Weights of a small image classifier.
Model: 4.67M parameters, 24-pixel images, arch resnet_bottleneck, norm batchnorm, activation relu, depths [5, 5, 5], widths [192, 384, 768].
Data: 36250 training examples, 4.4 epochs.
Rows from block 10, named by matrix and row number. Each number is 500 + 50 x the weight over its row's rms, rounded and kept within 0 to 999. All counts start at 0. Numbers have three digits each. After the name is the row's rms in percent of the matrix's.
# short0: shortcut pointwise conv, stride 2 (model.blocks.10.short.0.weight, 768x384x1x1), inputs 273-311
short0.417 096:457454492529469525531475498451471516475559473479510493473446539531563545519542565478567544563464526563557524442456558
short0.418 103:547475551469412554487446568507475426445422437473508411544478511468413505460446414414470477552539435452565580516494547
short0.419 104:483483527527554544523474456508464423476427425387470541499367398462563603406462539536527509411451388506527389468506499
short0.420 097:459463520451537416556504508489487490503473453492423640522457465417455507470494505452536501548457416580436473463516553
short0.421 099:577472601501417453528504584489492467510459506392450535552476397470529467420568511531545512477453522477557436507474474
short0.422 086:453523493515524413476528590492450418485540448577402445513479587487518527513402472523453551549398594406500509560514445
short0.423 102:535559525402502528497545598496578473566520435624452585575505573462593420470466455524498470573513563534557482531513550
short0.424 093:459538496502560508544536509496556525527473523590502483486453489413573486491472495538457521429520593604495473473488410
short0.425 110:505469402464505455488483443544516463464468507472517449590561487524423555540491565475473545445493497456431514453536465
short0.426 098:425471505499545526532534421445584433480495532488513415590519507518529492497570515528474494522467523622545509392506448
short0.427 092:510546537519536463427478537464566494498466509506470500485476541501424440507518507510505510508593447452486524480512502
short0.428 098:413529422567515412506443526510571499556467517516549463470479573503561475533445389462438448515531579508519579505560384
short0.429 116:512510469536554494499460502472462444452545420586521458524476467490493436457507557537492444491474553450470574563480496
short0.430 098:522512390553551551510567493531415447533470476487462437516490574468540490591459460497580480530516584495446500477567532
short0.431 092:437456462564482484423506479420543570498465607510480580525544467551437486450510611432537484454507445545565475500505454
short0.432 105:419438536468553482498483520403512515553508425454522465462482427539450481364461561494478598448556499504403394476456498
short0.433 114:451501374569548551489505427497547448440477478525546535531437504502434377438435635557495600440524518499509374484372518
short0.434 090:465559493510518446515485527559526561554548414501533424505484532470540453579566564485483524444444498501590530491469399
short0.435 116:384494450508565492467528528460357445510498514493565461502463525575462485385511468399529470545421428511532607474489486
short0.436 098:443448519487550414402465527491497490442480500535570512531427545495457531476510524486506518524390425498402494539462542
short0.437 096:462642474512543538431428563469445473516528476505487520495583514427538447569491622569457535569537549419516491520507525
short0.438 090:542472402526483519495408588549499457493594447538374436488544508473568541553487467517549450448551617466516450534385496
short0.439 099:530525563468479459431412518451538590606486476616477616442572504517507465497453427522496501513417544518576351492525494
short0.440 099:572441493497523433430410497435591483527536515559489529521509498571378506633499512468544609542507504428459557466426543
short0.441 121:512491497471597502468498483511505398527555517457551521474524497571443467499454517439508492506547556514597486543453452
short0.442 092:453452447489440507490514488568496623571463488527467508551606578548570489458511568605478555478477572565433532524537513
short0.443 110:517520445567482533471485514507453577546446400484552432554451587419473560583529497498505438487476614481582416534411434
short0.444 091:455438562463467502424479519549545476444562382528394557455397487476483546462530488541477585539445555450510547570511499
short0.445 103:474505515474411437511519571492444451540492510502483485388477514443524418435438504406490593407485567482465515517630503
short0.446 102:541464431493533504441482599515530479454499522455529485448540340565436426482443450397550393439558506452441573543438457
short0.447 086:473555524430506475524462457479536482441459458459491341488517476413433547365554519491517458432423426515508543470501553
short0.448 092:443522486609420506577519531521507490500503557511546562523493460556630524488495430580467462498521537509524495541441553
short0.449 117:420472482476577453443627496474622578512479540484515418430517557437418503453519545490470594452468588491543435474364472
short0.450 094:456498600404442552529466484606547578566614478499476542437558572454614519550604457476456538491491589488551485524390551
short0.451 136:473532632514464526536532518482567519500500478460488491458469538555527404493505528465468545399501536490500464454498435
short0.452 109:512484433551493532529547541518535532502584531498465503497480542515635509469483573596554521515550671553484496523486580
short0.453 092:611466479525521426502474553436478505510464389515455561519486553502354435521562481469470496516452500480531532451419524
short0.454 098:561453614408522565573511535480469467451407517451481441433570467524417518464457479486529407384409427585375469501492612
short0.455 110:424481469489492454493493421466422432501468496389462542511503492522410454469551609451466589436466540501538494540383541
short0.456 100:441570487572505548434550531503622469526555451510491492552515556462542502507472455480575521442563537519557523493404480
short0.457 111:496438514542514544561533473485496461531467410385485457555471481550428537521538447464506462506489499453539636503639523
short0.458 096:499518526404495508576415495546522470516486593557459551397423496510486520508512560452523437386563591469491601485398462
short0.459 103:456532534464469517492513464571499593509544477432415527485467551482487477583443511474518479596559478459521494487515485
short0.460 098:521610454508521517630456510466505492576599589508433501480427441555576474497520471512443436602614466558450517493518465
short0.461 153:419561591486486527540539486492580512513465469490481445409539407509419462466457473526540443456512544548437519492465552
short0.462 098:456449585437498434550518514557523409483454490486565581433563514578440431473482515471451500499493395525493479535479505
short0.463 098:513554477485528554527484571498454539477543572554479408522593479510534455434478505539554490456575551541514581551404531
short0.464 088:443435543520557520497445495518545456478525485584501481430462453452506374501533589532485490529572604458474521404569484
short0.465 124:470485483526540467491431566498421530404483502433506477393423418500464532502397454605480506456498522534500394528501572
short0.466 102:552461588577482458513527506450502408480549483515546604481532457499462409442404447414526523479462574524516459454448523
short0.467 088:495482453549516457489458472462504477526536603443439512538439423514492610390622419541471522475526459497465520499451463
short0.468 101:488487563544422432465529439516471463528432453470559470666497519366439462462469552469553526492485534509581540499579495
short0.469 107:503525501494542504515450433505499453495434528417503506500528454479400477505491483413604429442480451536400477472578435
short0.470 088:498604419474558503516451543423470536529425541489646470469478499523395517501506408400430522495425533468516468520461508
short0.471 096:559510495438573522429455542587522465483428432523518514445486393530488486508443488499591450517481520577535573480489425
short0.472 096:497467349533509427474565468467525445504496561380577464465443599478443567439466470448456397473550503474516482561456461
short0.473 102:480535549515583576573513635483468490540432512433475540526545535523534525388506453418457480548499382551620541474452587
short0.474 094:474470538563643525489509566467557516477425464455461475534410447489522543446485505541481462380531435471501463376498491
short0.475 095:424433434508491451519529490434622492505574482470485493466514523479493507505577509458530604403549488501546502439420465
short0.476 090:498537466469588558472496486458553532440654428561509432472439488501476437478479490590373434483448482588467588538481488
short0.477 089:590435442412486408470505524499464525492436455444530526464453452510430504506562498605522456532477449420469428495449486
short0.478 100:518490527532498528515435557405455434521596496510493538513580461410522466461415458636545481491485598442440650513455474
short0.479 092:478490573521529525495496443510525520512457489446454508460517553525522501512526406531402565535479480493511489572478462
short0.480 105:512452492469495469540514527522492412366441493431400485406437486457404445486572545476479543457541573437576461415440503
short0.481 088:529473488447491497499459524489544518516579570474505473540554519505581559525505451582504531506477448548449519490548460
short0.482 097:444581487339503515437453561510507549455406572474497466503456394505547411408446536532606628442432518442456444475484454
short0.483 101:529492606526439491529567517543468521573589512576448481498425462481449561508511462447541536464397444587550565529401550
short0.484 090:537456539396477447529494580571476531446505520459586559439454550574469501564530358457542512469547513443533549507543538
short0.485 092:415513518483491529510483644493545551451607511471483491529534458536484554435512488541472618502511537512447463485548551
short0.486 090:479527458478406518479512482464530570560567529456430467511482495467547399572567465478498506522449505557516506505458503
short0.487 103:449538461467523476635518611526481542532445501436509447499442464577414439406575572467467541470425569446576373447482435
short0.488 092:552482512421554499496488589424448421408429396422489562509393498566424532485482389530545505454465545500545423446453540
short0.489 097:499465549486561612509471515492535487540401495433432545466547498463426511485533507488496536472579483475459475510480431
short0.490 094:480483461486499425539451510482560483407588521441523495452501451523514450497524507483430503494495528489365617493496527
short0.491 104:432541472532457497418449516436538502483434488584457554509584511459538567515429504489497557471524597454507509421476641
short0.492 106:523586474643535502433553530422488476594437495406460541551399566491575439520572566507533544452582542439552558482444507
short0.493 090:576588536504547501496435504475510538458457551438483453446427505606558532488563411479496468444433536551469503500577477
short0.494 098:471495520506432484522479399395540484471502529455472511550502484426498457440464471515564390443615461454433414518520492
short0.495 098:483530565451542543500451479491515501492513562508442521470444416561486507466590537519525564404548568521431469487515497
short0.496 089:529572482452488497483460554550453480498508421392374530559547449506472539506515451507513461483537509428438577515352514
short0.497 096:524446589478518440533441455480651542458391443512487523449449516512384558462535435543452437483510429566474518547499516
short0.498 089:382518545565468448489498470517606507521440521462429529539498554515475520466525406439424455497445527451529452549578535
short0.499 106:528534465448596428555395443561470451469455439459519483505508515533423394496446429435509471443551515480471526537526549
short0.500 128:514514439533613434471492477440494574545484498532406506484424477523587447465465521453543574517548462429452507502548510
short0.501 091:480516524504513437497455467524529502486533485524467582506415611529468448599512520483506416532500438524554503573440504
short0.502 094:538460493465456502453519446427467500453463516430437425469450466524414529608560465536531493470540526490489477541434591
short0.503 095:587521484533493417553497576493527550502424449469439522493510503504386530520554496508564602496475446512422438509494452
short0.504 093:599507518494506545496432464490433492529682495525468568531517570498490470592473482538530466479605552485427517526471503
short0.505 106:506502614525527590464441454484605495409534474469490365545565441557473609495541600541528485447540462524580565549400470
short0.506 098:460507443477482465507543475553481474492426489466491578519500600508479554488512472516450498469449522507553476504491483
short0.507 090:510530464445449479520501557479575450480444450385465574489403449612468493590382512566483445549504452452545567514486537
short0.508 092:516496438508557475496482577574452494464376473444424506493527578430380481481442498484476526488540434471410553484473491
short0.509 101:522573500542493483550445518524487512468504550543455449465456408514490442428544460491439473547531513463572489461475512
short0.510 107:400475580415477484423533503485524474459373513538493536506388451524520472448578497485543481449462583459470528476469589
short0.511 084:418490495482532445495482513535536552458380465450457515465559408463463564478524529539452507449475458526533482390423558
short0.512 092:574434597498519542433490436468442506486499460443435593572514540543541549528551462562464531408526521463606569420501474
short0.513 099:412464575533412426508551465490544551469479475533481488511505462609545557397454348539518533418489481583466402508496544
short0.514 092:447594454505461472438533439564507499497484475465563624542484426547543500522577497413571476459506380384508558503441500
short0.515 090:530458539482542395521508596444495496468406482537484370524390433477550553426447490520519453425521479487457497481452500
short0.516 094:470603440515482557492486485478563562405481492529507409475538542629465612546600553476380524522609497562512419486407470
short0.517 106:456512627466458594500464444538561438466518458491542531541539443428464487457588546480533511439418536542532462486532454
short0.518 087:442517576463462489502550510515458492522499520467480481593452413468423529522541416495507488538482395519522627504457519
short0.519 119:558587444534523508513547537473448547525465476488414506406474504513587523535476521471461555544516568507481404459552484
short0.520 097:457527498532482523446449584506505477610437445508450445508464508614469469484580465403536479556529403478579454484506548
short0.521 088:532454485544447534379501490443415479422498462397556515475520451425492473485549496614535474408386588498600535467547516
short0.522 089:557541513473466512502468492543462533481582489601588461566516511467578517509501440551525443489492576545540518592434558
short0.523 097:483453502466562464449539509424476417449469437487425452522433430522456546487554442494522470542453420519471474394437428
short0.524 092:495541531500523545460507461413524566433482537598457445443444537501464519379522486482499543571602492445586462514479513
short0.525 106:439535555518477483455497538486397562518517450554498416489418466454488445508503529528474544548506459497481525503503520
short0.526 094:424504553512590483535523574450488503495581406356460518522477498521411503461533516461451546504472458444509504498497394
short0.527 087:501482541480506493456526478518528448510386473496495539600462431561536518454522498387553505485585447522459508515508543
short0.528 102:453411459514514468459494557536424494457467539456465499442556443467512481402492458467551512499564525447441498479508539
short0.529 112:494430458539557525458493457428507472466560546434500531416475499551413521400491432519455411520573474495512566490513422
short0.530 118:509478466452507610489488485487477492519481516518500450437431512543533544610507465449507446564459491452568452556503511
short0.531 113:411467476495507506448567446465480500473425537450483528468507435567428383459414467564529487429459582502476483501444514
short0.532 092:478511468511452490566467484411489445422496470445455534521453481459379523419524518432482459543500515529596447540497547
short0.533 163:478499452529519497493469480465486587484459443467472487472599498555521419559451485507505512460510491477435471443604533
short0.534 113:481533534489448486517435401450615443431488482490479590591471521510490422441525491519549479431508608564427467559463534
short0.535 085:472552484517531559513548480553476575509591403403480522527396461498461499549503485526467524520458527481479486468509477
short0.536 098:412474505521487422542486508456505514543510512481551427497537505499443489417538511542511470504541559591459463489538479
short0.537 089:487493483481447511430395453424545466502527467472419529568433549484560512662503507521532462555508447600636456575519516
short0.538 101:475470507544506483481544449476532477527435468505545452586490520456492481485530571541534511473492509487500422494465445
short0.539 101:516463476520555447457498481588494453399485479533533533465414460508475571507448505570468481509421507428738508507449443
short0.540 100:575485505453442455532445538481511503474460457501504515459519395468531422463394473444519487483513384516487494464598523
short0.541 097:449463583499485503448545449534502441464486470512488390414475526494481561556551439436521558427548467537498544498500415
short0.542 079:521494593552553501441494566533522511463490528490492566448431472572467482489576529523434482558474511499381462368502468
short0.543 096:470566507523465430498483590456505475473414509422517498616423478495411458508470428555479477514527577478516500552521529
short0.544 092:420547477447425514502523586461478530462506430580536508435492395499392524478443497440494467457526509522554505498409439
short0.545 114:555527436533531462485519620500536500401398418487508483534437444473506552465485412475496445476433429547491506606591486
short0.546 108:520438550557589468482496621566532501543437486536557487486545580592442519436588529466506443552503459575488546436614520
short0.547 085:445500612551462550442494498518528537457399439507466552433516542414471452475504513469432462450415449451489489582435509
short0.548 112:545479532450551463604504522505518430444510463403494446386451439433431416453533485505540525527500494539449454511595469
short0.549 125:509508521507482497508609454484565477498520521430584500522482397487536458469501481541470447362501543503467491516486467
short0.550 089:537402620512485468504479466549588418553420445487454473474501578493464489527484502534534494493535426504473465448525512
short0.551 101:562512420489574459454515528467554493497469459433509494513478522428493456536450511579510465489495478449432476539514471
short0.552 091:476526494507535431549563597423476476533540527543498516483572520566558474490537473478465402461441581472476413474499487
short0.553 096:447475576495551612462447460515522478335539548498465466466517420541377567445475482529492425461494488502517508539528460
short0.554 109:578530550529459473547513480495502540458554530502379517533562454522489416555570553509555457450514569433401503514456494
short0.555 102:519505481407489508485507480564428504419426440456414515509514486440422452444435510501487533494395517489542447457598516
short0.556 103:554506573609548388472535476541431438500471496439481545372520474573429450498565492442498416519494452420544534483519459
short0.557 097:492519568476528474542525541452479433453503527444525513465597419493454487430520493486601530505453461447489425567473487
short0.558 095:525571562478459537504438437489465510542481544506429564546524489530539606491534518500506547520544562565481482559526527
short0.559 103:460513466505510546524524540456512569533586488404449461379473543494490553482538563471491584517492469484483450479463489
short0.560 101:466568467456505547537472463466479517469542549533469454545631560492554530520412476468463602516535589495466459372555535
short0.561 098:530555503440537522501455464472541571487540631470470391511457471550508502478574516545517462552514522474522605517490459
short0.562 110:513467500454549543525486498531466460455409526466476426472475400504430433459467457401433582459541547569462492533487578
short0.563 090:542446503533506452639512466431498429496504559475485487548602433596426429532540510515477412562562494413469532501489479
short0.564 094:491543516456454474467440423499396460537524522412544527568505501496467517356499468490509536438427436448478658536526522
short0.565 092:522523430532507487553461521526619513533446467545414527426526520436398436558475558456561480480438509411479443397389470
short0.566 098:401620482446481552462497497537478536555456518587463480517462567554592558425394565499466584509530554515463483440472567
short0.567 103:531428449432527540498469504519531476440450582402518531528468441545465453575441492584499408470432536468505440542511450
short0.568 094:394585545513459442606541498532529455558545494531482538472527533472496478480603543496467487486567587457469437487500509
short0.569 114:442623524491438557456534476499519470484611562525598640475512493504497442489533509515424496553479592498448475502362530
short0.570 094:434496509469374435532461542468503455406487457444503606510420525499495528456503412471519527481493441470486450599511515
short0.571 103:509454515522468586476462517426487459521627545525456445542432465468522507484524456493417481576507446430521623516516483
short0.572 092:491529634497574506598422436460480444469383490457413506467438516475469414496535480462547515508483583419527440521442571
short0.573 104:562477495482489451506455511506479515528441490586480542497490457560462513479642553565570437486469519485554473479481444
short0.574 089:528447561506504515453528527515563438477533462481474408584443424508445476412523549503552533571542505505530452473504581
short0.575 089:500521539594535487502427526454442528513493484488472483458455360485409565501554502415472430462492482522511470491550536
short0.576 095:523476506441572494549481552497498435503442469506471492443437525472442520565544472511544517542408564493535513510445460
short0.577 091:578503541491477539507400524451396603524581526507457450517554492520395426526517501490546481496459564451505567519489618
short0.578 103:454636470536469542389393543440500529510494452467496477517509598496497500472541516476472472523490438463536494470548527
short0.579 094:536529515448528432498595465554530524586377442484380480461431574557412395498538497538469478405534531464556464513470461
short0.580 090:489502520493580527526577489526511522482496418462562576518511529605398523537496476486549562464484491507490488505400567
short0.581 102:471506484476499487455478575586476474470454523469537437433506444547423565515477495498501418514503477515583543485428457
short0.582 114:493505539472508507410462475500516520535476418457542460456535501629420403554547580500536501478496495486428497515504496
short0.583 096:462482500473448505452539507497541421472558448507468504481487501499441470390630534545524470430414447460411497473450546
short0.584 089:451456495427514617426489475475552599456523526532549469440523451490607483559495504525590521507466541551495494516515509
short0.585 126:524503509581532510544634464527505499460515511543476538473494421530564504518465517551510467474462589505442487514460511
short0.586 105:541496428552513522447468499532507572557574407536405471591471515520539443484492548516541504583472501554474511534509546
short0.587 095:490479466491533419507563421498457457494492541522497533560512460405418419448470470451557516443448560412570514607517515
short0.588 093:447446505562498557402552538532559526417492513477485580530540516553416449393557524421563563502504453496517516557509478
short0.589 088:548560498502485456539445480451483536526527561476469511527459503464549440531470552486559531451526464502532556443505524
short0.590 095:498507465436487432464497545553444434514442549428527520489434517442391502516519538539501471480472431472400578423466526
short0.591 090:478488451447494466571460475462523462486435581521440438522408480577492494450429546452527511541517543527452515465502488
short0.592 117:499560491541449509458486493433565617508492478463487443547538408511579535577549547541539382441521543470460555442510491
short0.593 085:485502456464537499485481534511571566473527503484475539468429395530369536459475467427460500508465529485500563549478470
short0.594 103:517466488430429559511504471505525523473443466483535490388570477433455515470495501561499520448402465455467459513435543
short0.595 088:415553506514510432490515506581499512488483533518501566495540468528456497453494422474402397468381508462448522540515512
short0.596 094:501452505440454500598488533520597483487468499462511528469533407467463543498595538508489492448503512513568528484439456
short0.597 091:532458472451437511481434408539529577470517548456535554524499448495529537483486469451484467526463495532437539431617488
short0.598 101:583508514554535388595508495484516453490510478552408506562564502523429501579539468510448486503534482435520417528503494
short0.599 099:573440472561539504452524498492481471497478518537473412486566504518368445364564569484523504524550491424608495532540526
short0.600 105:431518455429461399575456448523452446501475569466507451515469465554437579472481458458492543400506543528402416475443487
short0.601 094:399558559493510521517512489440446582534643584489436450480503465353546528501414495468467514540455545497481470419486427
short0.602 114:418500436517547544587381597487436525508540503424413414473470447430495511394488546490495525496480577392508401479444514
short0.603 097:441591378478498505515456515543475525512491476479464536599446527475462501567546488412406565500456505532478581502543468
short0.604 094:497600555406567561505486596446563469544535521472476495575536536470515416538439418445549575463547452519581462452508566
short0.605 105:474465476552509587487505522473567560535515540461462536501485418451518489460447506470544554487480489522464443555495517
short0.606 089:555538576467435450524505533465491620484431545469621546515490489519542455539467410536553516597470480610451549528552517
short0.607 119:473523535539573524463392447530508490457487447519477522336446572483532444442470535517503540527475451485453430473453520
short0.608 093:508507513566489478425485438505489460549463526540503594450392536593483458400670513455482529522554516536493462458436453
short0.609 087:563480520536538471507460455496589490488545406460490499575453514451447506495467444433593468562501480486545493541405516
short0.610 102:370505458544484458501589454457527560525506439436429441462592456454480475474515431538505527497590418640546505481500524
short0.611 084:511518497494485528554419494483491504410468532432552570595514538490464477412441501501520439501530454577498466448460498
short0.612 102:418532447454564500427474431406426478465430537466573485452347510489445444520543445501532472534522461510437417463546531
short0.613 112:448446517500461495473440474535455461421463559451499449475460432555478568459450457490507484513562485424585534457476460
short0.614 104:432545407463522466483492493513518603456464493429510532419469511450479422411488471393524514401553509466449450490453454
short0.615 104:533478429531516455529550617481522508564458499410493478521498464549439488450405534466533552421458469462508461489459455
short0.616 094:424431416561521466504419522498496506493455507413457575456430493519433419515370399500475517539625552397496516514443414
short0.617 100:532567440489580527555510430459422489467523488413516491501503515631529453472485349416525455612470534451548422497491573
short0.618 096:476505581495498518454469546566491492416441487549374490473502531509626521515418567615500537495536515518501453560497587
short0.619 123:424437566473532426449609527510509483458462531510577567527541442487447408455505547480525479470478602547442468521453562
short0.620 121:407528495582543482433501462443481522451510498450624477515434389538456425523490530435508615390414402436527398528528507
short0.621 091:382542488472509509432480512408511509472592474512413478460461460487536518532473501579536407596478552558440459414482515
short0.622 105:509528456519468428473416430504465446543515580507488491533515605505585420545463559508503547494482499469485499477541496
short0.623 097:504472545447488384528489547484503503549480514526526464441589500580592448527502502636500474553543477610442574532601507
short0.624 094:503404567432491438481518490493541535394451383461455450470538561469486465489451431456453567525460428453492510538507539
short0.625 106:414450548544478470410473425574472454489530495461522425675498498480461503449494518508530517542480477466511470590418455
short0.626 093:539498488539427470484471522505563497463519512447486435544451351467453428527572539460556471469493503501500428469444543
short0.627 103:613542479483499568543512530456496528536516546545485537633470505545605525476564472478505545486608593457548497543440508
short0.628 088:513471607497530560556520525378427530574506505589485476537610583492580557536504544508438482492574570587515467539398475
short0.629 085:523515578478539514530440455536538618555456493489485504442448415541437475484535528479535555500477466450536603442484437
short0.630 086:456546534521527514525526474540453504511549418558440490479508491533460584501522595568377497391586537530511568491468467
short0.631 096:483561518615459496505487461513545513584507626506439549506427459474587501479454578449521489541495526494472417505463489
short0.632 096:490540433548472497420451457485493577449482476493545457419455447493555437429554519413547522490468604535385470535478462
short0.633 094:377502541455460389415444539547468478448508455538508645405490436522408554536526533498468523554406494539544518484458595
short0.634 100:503444563525437482443457557525536563485501481456563536458491467435458524535513538457492511463517446544522491510511525
short0.635 090:473553485478423383534467471549601522525447458442449513446527500519414490391501429511535504451487619409471464546445485
short0.636 104:496436488423481522493464515532580501439451524499475462506535463504399491460477484516506554450574576423553491456404492
short0.637 096:499448575495476486465473506516553521485519545409520451502381436503485564475459431430502476443544486477441585532611490
short0.638 109:423528529513554454454534482475593444418393558417499495490425544494437426482585484443494506464405509422493459505467433
short0.639 081:497428506510531485527431593430491565450522489461492461519492500474379436422572494411433521486463537574538524585530544
short0.640 092:589557525459586594468405424506490439492462530509520483478483427523498451420500461505541569473558451532481565450470503
short0.641 095:546549436487437474609483538542508493521473492640541471436532442465547461529466476469417490473504433522498551455461517
short0.642 089:553472510465491474528502432565458538426449459451482537496437496441416463487523450377519439488537545499502534539476551
short0.643 094:446575580434579516455429504522384519512578473436511534534395453447448432528485533442568423403547503539472528510501463
short0.644 097:528494494501409453489502474584484496507550542495508587489432617464512488506461522511464556375562546459487488586515552
short0.645 094:453539469445455484551448552547475471461504594512543435408533528482376431506464537502465477582533495516494555485396481
short0.646 107:411523576507466422466523406464485402461430489425525559489513503534530454437554514409514549438441521464512460525517512
short0.647 119:466587434505551551465485477504443446509520465573575437495455515406508545539512494452530433612506522452592522510527454
short0.648 088:532537564475494577483521623578530458541519557575442435487514530486484434493450464558529509443524535515456509585483433
short0.649 102:488440491513514492583540531427434461545433569393497485472440390489470488465479514497463535456467465534558458529500485
short0.650 114:508504487520531580493442504430501479461552539566478447469466565495444515563441493498471547505586444411554514484496524
short0.651 100:628473543430470425608444593595468583481460546563503365487539498459528472551562455434536512511577542486533509526507509
short0.652 097:511481557529522502549509431575560524558488511529446556438405412509516466567487558511479512501584486585571494430456519
short0.653 089:470531520443526515544411538523501558542551468481461483498477512486537416404516425535516530493603518530547451469464585
short0.654 097:556524480523467550501495450542552574477455474434561497503400462550469463424607503464611589464447545495470482544492493
short0.655 109:545430471425420569480517387471521459518516533577493555520530442430551495508446515554520476387487507452461451463431477
short0.656 087:515479495375526527462556487508458477417484416540482458390484506532510573501400497448483468492462542561479499484524397
short0.657 111:490484459425497479397492437477439511484515534491518452621470513456464521418533536447533569463476511507506481475434438
short0.658 092:521465543508438546497528473558451598467548461550404448541503566647446560568496602580474507504440563513518490458493549
short0.659 093:449555564393532498532381543546493519518518477474506562521527564423552449590472455464422434484523503416550515437464496
short0.660 093:427514449432456559547410523539501549499513565509438547454543502535580464500575453572512561478457507480490401496497555
short0.661 093:500537522519485489584523481531569586616504510540547450551459495492541517603551514459399455549488508539508471543485464
short0.662 095:481470513475547442541548484411508443533537465605504516536521540520584520508425443523547425514545485565589504495490524
short0.663 101:478456344516521417557518570507519608485517371468477454530494499476475466461491454425502461492556451562507561564403496
short0.664 100:490490524417529498483638516542567497483363453514461509566484546509466441455577548503502572481480468438520498539440513
short0.665 097:517544513494501503496538617410531486492459497473465524487520432455446583548545501493481519446551459450532545491502419
short0.666 102:524510477451516673538510468472500557455589511568410411494535503535577492566520483570431542541467652535505450461501446
short0.667 097:503412428501522453514448573535459472488450394500503537469433498548450522413603559473572525503563460488506539494463448
short0.668 086:575521505462500476517495500521469460513554602545541527420532517527548588505503580466375545467544517454433580518427494
short0.669 112:402547495526481538491619494481517473369463505447466544527495449496604556468504480425539486496490552538510486504554502
short0.670 089:511386640545488488524433531449522493449532493435520545520483527527409478455471568519511466471426468503504436530551530
short0.671 107:458564478493422491496547450480514495501438468431454574514573455508448472480460480530528412455407464525514411460427418
short0.672 105:562529468461517481439534522407518546473351516422466534554481558568569532499552482537460452494444529422504498542502459
short0.673 096:415519506470454536491482523532496529639620488477480478548597557452484542499446535554487545459472552563512523510444553
short0.674 094:524476485489470556569484483609462545513439515409538563443525402476464483487491510543523511577476501581535621537441547
short0.675 095:394516469483589521502466591535509470434548524455493479538416522504441592493574452577458574546499465476601512527573513
short0.676 097:456528528399469506502400452490489528509479464529509469468465491581397477511520526401485581483553516425480510514550550
short0.677 103:465485491508561486497540534524514530515475472500543532554492478562479514442599463548482472531527546458520490498456514
short0.678 102:465490473436528506575457435450455499408481409511435391500538551517417549539521512496527476521391535463527529446471466
short0.679 095:499407576488421560497551464505584557430480465561457564505423510496416548478571486474516485507528542566634522479475486
short0.680 156:452502496537517539505494485517496560462504482527490528442430512606468421556462626502554556464481462467444427463463523
short0.681 090:446530450471562478526507439419442539514576479505424554487430547590445584530474488563546502573437534458484491530527524
short0.682 101:465540455440552533506443533472495546462449576415596477532448533592466501509452562420503498493387458488538564487565392
short0.683 090:491460526588465526418538467483514548482542571421538511573593503523473499517531467695444454500498440555496474517545461
short0.684 125:440543421527477519498534550435467523547522477517529613429519499492528475503497475523504440431514530549495469463486506
short0.685 100:506517487435498542549512487466525385607557543483482503456519571465546518474479526562498527437444540540511415592479511
short0.686 095:453507484457493546426384415517535494559514599554493472450515563470558501538497461469543479511566511478483524449528552
short0.687 103:424519566467504412442549464515475504602577529418540441549514543444480550564438518478508516481497435501598456478489489
short0.688 090:487447438556442486453555441590511491488470479459541442501495423582518530463566455556535602547513463488566429547441370
short0.689 094:457520598456442559483471556543421449519486558541500473606480426543481480524596503482485484602573504488555597456488562
short0.690 099:600504596578511468502509490497443461506494516454514515553396472539449463400573422489460547504569417422478533501401532
short0.691 088:551482548447491575464571573559457522414568509617501495553462414451474541514605510468455519523482524514460526453458553
short0.692 103:426461473558488442563459581479498479550542530521473540561469610618568464513471454535505482571506494568484449470511555
short0.693 090:538493482521506503498502563520526495459392449485511489478508421476450468547500540458614481515464512570492566525363607
short0.694 098:503528542555485475527536507516546573491614497530525431471470494426531493470505498433461500474616531573466493433508530
short0.695 111:487501531417427525540436547513566482497550440555542433515578551423498532559485506506526471569556471514419460509525563
short0.696 102:412460440532541441533482500457471500503426476443491478501507540493547484403476439522521593521372473590404483494503455
short0.697 095:445528490486531416530429479523457510440490509537503434477529436499482527513387497503459450468491494552511538482513526
short0.698 098:473583415408514509466547540452559513449397483497487549481462516405507495449493489485524465473518521388422507596519450
short0.699 101:424636528491553390501441466441466577540492499547514518580450470444560437498431524575472554474474555487531469490433504
short0.700 097:488543470465535492442552495393508409494377518542585453477527462499400535501486517528489472458460426530435507504542563
short0.701 094:506460537446469445496538499461494416453566506505478370559409561544387484524456522529480463439483508477516486550458455
short0.702 096:432640471569516471619499509572502526605464542509518422524453567517525508445535516440501503496425572488457442513448504
short0.703 091:514506508443468523519445562546587506530509465543388447612540508399499517442480548468489512465465512501434492448480607
short0.704 115:476556483482473537475602406453542554471448523533484471448377537559456432445562501589517513471486499407482367491486479
short0.705 097:457480514512529518515514577532539507457531527603435472491520572458547460569467458433546536541417564446485431552578486
short0.706 091:557480569447442486577454417563496487425481498452513465545611459409502405465577446600541480494444527397464457506583512
short0.707 102:521621433477495469507528522428554500496369482476563493458576531547501531495520529515545475434445450416575490502461442
short0.708 129:509519408574534440558526522489500501509513464440504497477411498524599498453506560464533567410505528465419468568456506
short0.709 092:430467537401572449495442481473461479477394573412530432483498443559461553507530523552417631421532481536477521539429438